Weights of a small masked spectrogram model: encoder norm rmsnorm, encoder patch size [8, 8].
Rows from block 3 of the encoder of a small masked spectrogram model, named by matrix and row number. Rows with one number within an expert belong to one neuron, the router's apart. Each number is 500 + 40 x the weight over its row's rms, rounded and kept within 0 to 999. All counts start at 0. Numbers have three digits each.
Before each expert's rows are labels from the 100 clips, of 14976, where the router gives the expert most weight on average: "lies over" is the class under the peak; "strongest on" is what is common among them. Only what is clearly more common there than usual is listed. The data: babble in 24 made-up languages, each with its own sounds, syllables and stress or tones, from a formant synthesiser.
# router: router (encoder.blocks.3.mlp.router.weight, 32x192, trained with AdamW), inputs 0-95
# up: expert up (encoder.blocks.3.mlp.up, 32x384x192), inputs 0-95
# down: expert down (encoder.blocks.3.mlp.down, 32x192x384, transposed), outputs 0-95

# expert 12
lies over: /u/
strongest on: /u/; /oʊ/; /m/
router.12:516482527483502527437550496536508575505524478553509510519464545486500506489574562501507483505527536467520524491482514547505480557478432619513483499472505573515520542450468424478527410492555450470511481460496575548492479557512465501494441502508501507541507563484492582510421436546462437535
up.0:459486553552437488488474531529517503434514547534480506502491447425475470464490431501537541480501591552511403571487496465474482513530509593513447489420491466419481524477417500506514443497466529488520515537524536461556516505533462585550567544472586464495456438570486539523536522400558512504
down.0:494518488427393470509464495483534431478517485525464555538411514497515564480448487459451479466519487527514571452457515468531469569465581473552519479526477426501519523453465462426465494445566501508479461559563482464480537579509516479481544456584525502525508516536531487495486537549435561552
up.1:528491558541490441473492466555512465460541514453507490603534480417521486470497452457525502525561538465510563504472495539553514474503515538527485502431533491447521563451482483468439483512502596472448487506457488447515458496515405493426439425474549547483479471485544489514437518473563498567
down.1:573470499574444519512546547508432580486574514513501471479500477528515526507526531479534497455504548479483477495524457499523500509515559468463560554481505604488470460481527504504523501529507554473463525528494485558526535566452474490453580526528486508518505451539459451520484506586542475502

# expert 6
lies over: /ç/
strongest on: reverberation; /ç/; /y/; /ɔɪ/
router.6:484474494461501523525521537521515442461480476496552482530490470504450446561523483472483519432522526509536539492520507455514474442541529613494478478518475497477498556525457501453517489538450553509530556611508493508509491342557543481589485447436507545524488479476494477461499439512501481481
up.0:495532489454466537567605485464516539497445467509490508514455569491562485466476571473572583510519508492439500461524548493563450357501553458519547510461506568442556452541548549492531519485514417545433519454499475451551498529514475525480470503531510518480505496493517524465452502600551471444
down.0:497397603531481525581482441536493502528502535531513468475494519555467502565537477420520490491453586537553509613405488480516502426452503461476512490566437418484497417459481471496443547477513467540535493568546552479476476532478482493526443510519501520474460449460453504544508492472503533505
up.1:461497498468445548554524508544585539483472479481433516527485495505445544436505526511441481511430516384484412503454474430585525501539521538472438455522527556457472567447525526545477503469470509499484511519492507508542453573505512522495496569452447452534462495544513460424493454500496511451
down.1:500497515445532497505458501492469554465474509502447582435487483577454550554481476578564488471529413479422509499505577540506470467500514436415449553503476545521524498467452502574486465494547420468518498499541502541495572591495507489516466524521528510507544523506409496567529533532524501471

# expert 8
lies over: /x/
strongest on: /x/; prosody: stress on last syllables; /ə/; /u/
router.8:535506462438441450510481488453496480545440528550486462531497418549495568504535493496390436550449523500543533458484500446505538555497535543482476497496494560536520477517512494526454510483652567481454443554500491518479528453487530490490524546457524491564507442463542523469521551502485510547
up.7:503435454483539527495500542461536431488527539542487478502452497507440524519496558467588553508486471532545516507502459519512480501451504472453488534539573572471501470538530502579522454467466508459548470510448461460472487559464574569510500498500492535507478441516514594510475464478462501490
down.7:520518506551460446449515484454543539466460543461555532532442485530437534455442517437533481479524534546509466471519466473498534524487507577585486423482527502505476550496532502501469543482564534524492512586530509539492483443562517473511469441550503499550388501534582546523463452505461461464
up.8:496520437437534491597493549549546494441474411513481488511442537497488488564451449474486477505470477484450451493446520541529463540476505442487528434486476564552468529495483519456424555525486449482544448511504513476433512453540434613520418558537535435490515483488562507472515499532482592513
down.8:529477469447487547548525486444469496541553505501564537539488498470580522411499507495519525562550499535528531522457490448543510490512554397469541604520373489492498499548452453531507391591521467503514528480460478488533462489480464502509523511510449546533542467540478503491539431462488503505

# expert 1
lies over: /aʊ/
strongest on: prosody: stress on first syllables; voice: low voice; /aʊ/; /h/
router.1:520457520476502488477494499518538453502505520534507495534484427479472447477588515487462502436463594475452546482523486591508517614507511570472512456473511475509479532467410523463444492495519547494477610493507537476499487502527480481439542491471484534453479476498502536470465439476531512569
up.7:492483481520528499422511441478476515551476536477492520488554428503472552507494522458540427530546469523506550434516598462458499460458514527519575485408531498476559557464468544475493557511487557496464457542482541534498501488443502533455558476488540557504472437469548439454451457468558494509
down.7:548512531519528483461490515535448524518476521526472503508426486426333513485492466469448450531473511460537545402520521562514585518462541463492547483444495544464510482457504480482547468476532491542542429433522464506554447452499526502541474487485507490579495498527516498549401477526496545500
up.8:540477487477483479449494529471469509473476481474533525442444394508443569494435467525489537503577481543440441506546481526475559508444519464530483497545493519500566507545390472517402505483480546506555489453553450428464467499531489492518538524446465493489538539442486446535623459531547498435
down.8:448466463476417543511517533498532465432542497523508513513513495490575446537530484527458552488416493481510497553497532492514437509502427513473503530539530466476468556556498520503476490463518422504470477517489482553470556517513549503513535472526567500453455506556512528513545544500539422495

# expert 4
lies over: /ç/
strongest on: /ç/; voice: deep voice; /y/; /ɔɪ/
router.4:434473486466496525484562537486526383445537498521547504538533464449524565474477455474456527487450466583468516527491571478474479490538474448498468480530492528500502557542469507496482520530538506480509503538488432471416481415485464563561522474486516516501519498465497473440554500468532469543
up.0:409460541482513483491458494526513588536437505453526520484467521473544503517443440541506501520537496553456455542427517456528460477500447396532485464571454501485431445482542538472499553457448506499510504456527508497458503516547508508576462567534481516473456510526561502533464496485544502422
down.0:501451506525492483462492544545465398481530526560464535471541485491481485557514492530543478510488508511515507487474468483518527503571485565549483536480477547420475537472461475501558481424564497512484485508521518514510489431444483490572565524505578434521559423566472486521466505470526446521
up.1:448456500497443524457533587421563537483501531427458486476536474476458505473518491539446511430488465502503515521527482473462486407553440439534502493483506515541507481444474532506473465517406569529443502543491424492445506465525546429487516497527484474444590509482539512499493436495600517524
down.1:469492450453448567538533524574490449523594508508593474522562552510438425476500488544532489579457528445474469489486531540510525462495511595487478501489423477460505512495577446476536482490490428596476434529510515505528460489525458501525484512496432516523409482557433485542491516507457494456

# expert 25
lies over: /aʊ/
strongest on: voice: low voice; prosody: stress on first syllables; /aʊ/; thin (high-pass)
router.25:480457517500525518506466560464518537491464482527508500513499596453477438550444575486526474445562522535509476527559495469476450533529491504535483452523480568523506517490500514464487545558531479469469489455545533482469498500495508469524546428573508537459539487472453451516586509530440485563
up.0:586461507559478494448467452464531506508542533436495431479507540532518495547531436521492498628435489482507496522460566489413477483550483567500493583523560503470417497556427522491505502442458470477467549451513546479465534488456545506438451449520528467474466473506466533497480426455491515504
down.0:481519448506508483477481493501499537608488467498483481503427456528476509429520514552430458493483526369477519529499537531440461499537391445418488538535570566476467493463538543497453535511403486497475477493533487534504489489559501468477419503446543440468425541489516477525482453451482524519
up.1:554511478499491504527498503525514524459426469499444507490467483499496509504552455484509459578434536517505473519459462469469480469500479551488462470521505493421459476528450474471411440535601471483442518478444539474499483500482544516451461487484522535500451504522525539529511487540516457463
down.1:535555526525539468556494498520468533458470506537557563510550536512596485472504546503467469574513593509529550511515502453454524521530527514532406575566520498484493591510453525552481417489532518544553460450541519539486545508477517549539440476438538460496553542451444437561510480524549534437

# expert 16
lies over: silence
strongest on: mains hum
router.16:495510496550465488462425505533486564471582447493498491478543587499481519493405452489470591522550469461511451532492579478463473448501495446505509461469452559391471493604473513499489468527518454470570511451462471514466511583525443544571422472462479493484534490570509469456466472512416471460
up.0:436418462585472530457518517495516483497504487542484545498507433490504520541431529422493439478451508538519440542500520555484509447513536520426509500467443588445490517509490455515465519479465552486577473456492476435422455549613570473448467465445527492420476537455535521450494455523460540467
down.0:460540505473512548454531498511462504541503556515529494499514558530543516513509525530541500525503533402515489563531484464431502425516452464475525552524507447490522436491451514457570509545526515506479527522468491446514597477501511449474442474552514456488428530469505552535526438520508456446
up.1:476634584467489580465511575557484482480479543465574388471529460471479455508494507475549465494464573483489520536506567435458521459491515554502423527511524507474514567471529519475482454489443462522482457484525480458496507461478511459516556549547499459505387472551520509412445525462446558481
down.1:550458503550504507538562560423497543507499510550408573465473509586551533513538538491470511484483482525562531552559519491446566568541514510491433463451465508490519498495514476509476554480456500452460493500508459508464559480466492504473537508463548552571637451458507479526491440487487530547

# expert 10
lies over: /aʊ/
strongest on: voice: high voice; /aʊ/; /æ/; /a/
router.10:456475519482528510508548534470493484439549511524562506517439526402479429483439537469443585486508523503480495496547531446460473431529482380470452420511462503495489552523460460441480542548571472473531461463449494549498477460499412440498480466535510527502473460508503453481408517558456498460
up.0:455526609500523533427515532487488476509487469607518505568553514475488428459506456500495548477460538504580479498538468423443432555539503468558541579467442467460494466483494537494545528475505523551532447452514458433517611561543555518559538540447516534527480535479507523552471432469540458461
down.0:511490423506545464517541502465436489460508563500557481466482456497456479598470448546492483500473496496500477478550450578494505546470499524570524461458546518458578533472492432440489504500546550472458618475517443480474467444413521540462600503432487518509481534524462565462503468512485557496
up.1:519485497458479530499536558550467555480414543499532439419513515447567571499501467460483530541486427530478506463470444496493474501491497472458461412481435543515442430515534534449509537463517484485526535538482436508452457525456488544487471489571461580499537500519572447422513492569460464482
down.1:519505456568476413500457512519515533513485496490447506444561520545569515515544515505482523509501581480444495554485492479561520493449554472513567507515496491510450520488556505559512448500490461460481487543534478504399489496562537511537485568483436469471509469537561509524571545443528434567

# expert 13
lies over: /ɔɪ/
strongest on: /ç/; /ɔɪ/; /y/; /v/
router.13:500474521497409525500527516481556514469472516550524509543494439518525446495510597477511485483552536468503403478484470561496498589483462557502495521537517529570458492516513521488475411492408531465461457446493494467506483562531524535487466489523566489465515454477532497482497458554460507452
up.0:469528493478545550510502443459471552463464526551516482534477477534476537471491484516448535483457526482525581441435491515489480504505522497479513486391504549515534505516591460423560517453587601464468416507424596518549467451470464552475521562555401496435513492479488511493503555475490512502
down.0:519504456459545470456518534536445478435409472522473539467562547429534541515477380466565445550477545526497536511508552437539531473507522487520433470522459467475513412498508485514516504457538502456502521565479512518473490467498444497441546472476567455538547474556524552490496536538517461518
up.1:526459499491493501491459464499506466476486432532423465455426529508494470484470490466484463481441534428495570496494596448508477451487499521489527453493529515480524478542469470517545508534482557525457468456517437466517433503513484494492488480444466521572475505440569441510516467551479552463
down.1:524546483468466480480485482529571525470473513456598537505483471473475500504512509484474531532415534453488536493501471473509512572549514431497422416468510485536465510508478574471550531435572531507463389484482543501512470446506505522531568487507449519486578458502559539500554532486540528488

# expert 23
lies over: /aʊ/; /æ/
strongest on: /aʊ/; /æ/; prosody: stress on first syllables; /ɑ̃/
router.23:479465526419452529458508555512511435476464504496526505541453532449483541493488519485481578428458496489487538536513483552500443515517493366516462474476494534522522534492448477509532484548552521464467506455486470536471474527506490495543513525488453522494534553475552463418459528495506429554
up.0:488516529494476506483499457442559493474504602569633450523463465478521456548447453506522448446494502517488477502449538451554480509584458589489484433463459461482502540472559499518534546545495420486548552463555418489497475519524540536512506573518485516469544526457477442522524545520458483463
down.0:468514442496507467477488572542481464516388504541520497537547451558492507526437505498459521466507470517555429528529529456544490497542530530509434553580584569514523463490533482460424535479480548455571506462517539483538478453529581491540473531504456527465463448523481471511539509539390485532
up.1:494470489521430458513557590533507522524595503483552493518515497543505544610574578441497519510438495532615524475487434509542464475522485552452537494503527498504483462484487479515496569548485479517437514541484471569509504481531507452537487489508442506476498435516461481481475610448397465508
down.1:556452499530531475490481501443478431489402534535467485449550496570544487466512514517523451510582499415481580462490460436526529513454534453482478438493528481474570429563539548491486493502486467549484448540481468482428515415538522511494480478572468502491525561437458581499494468466440422514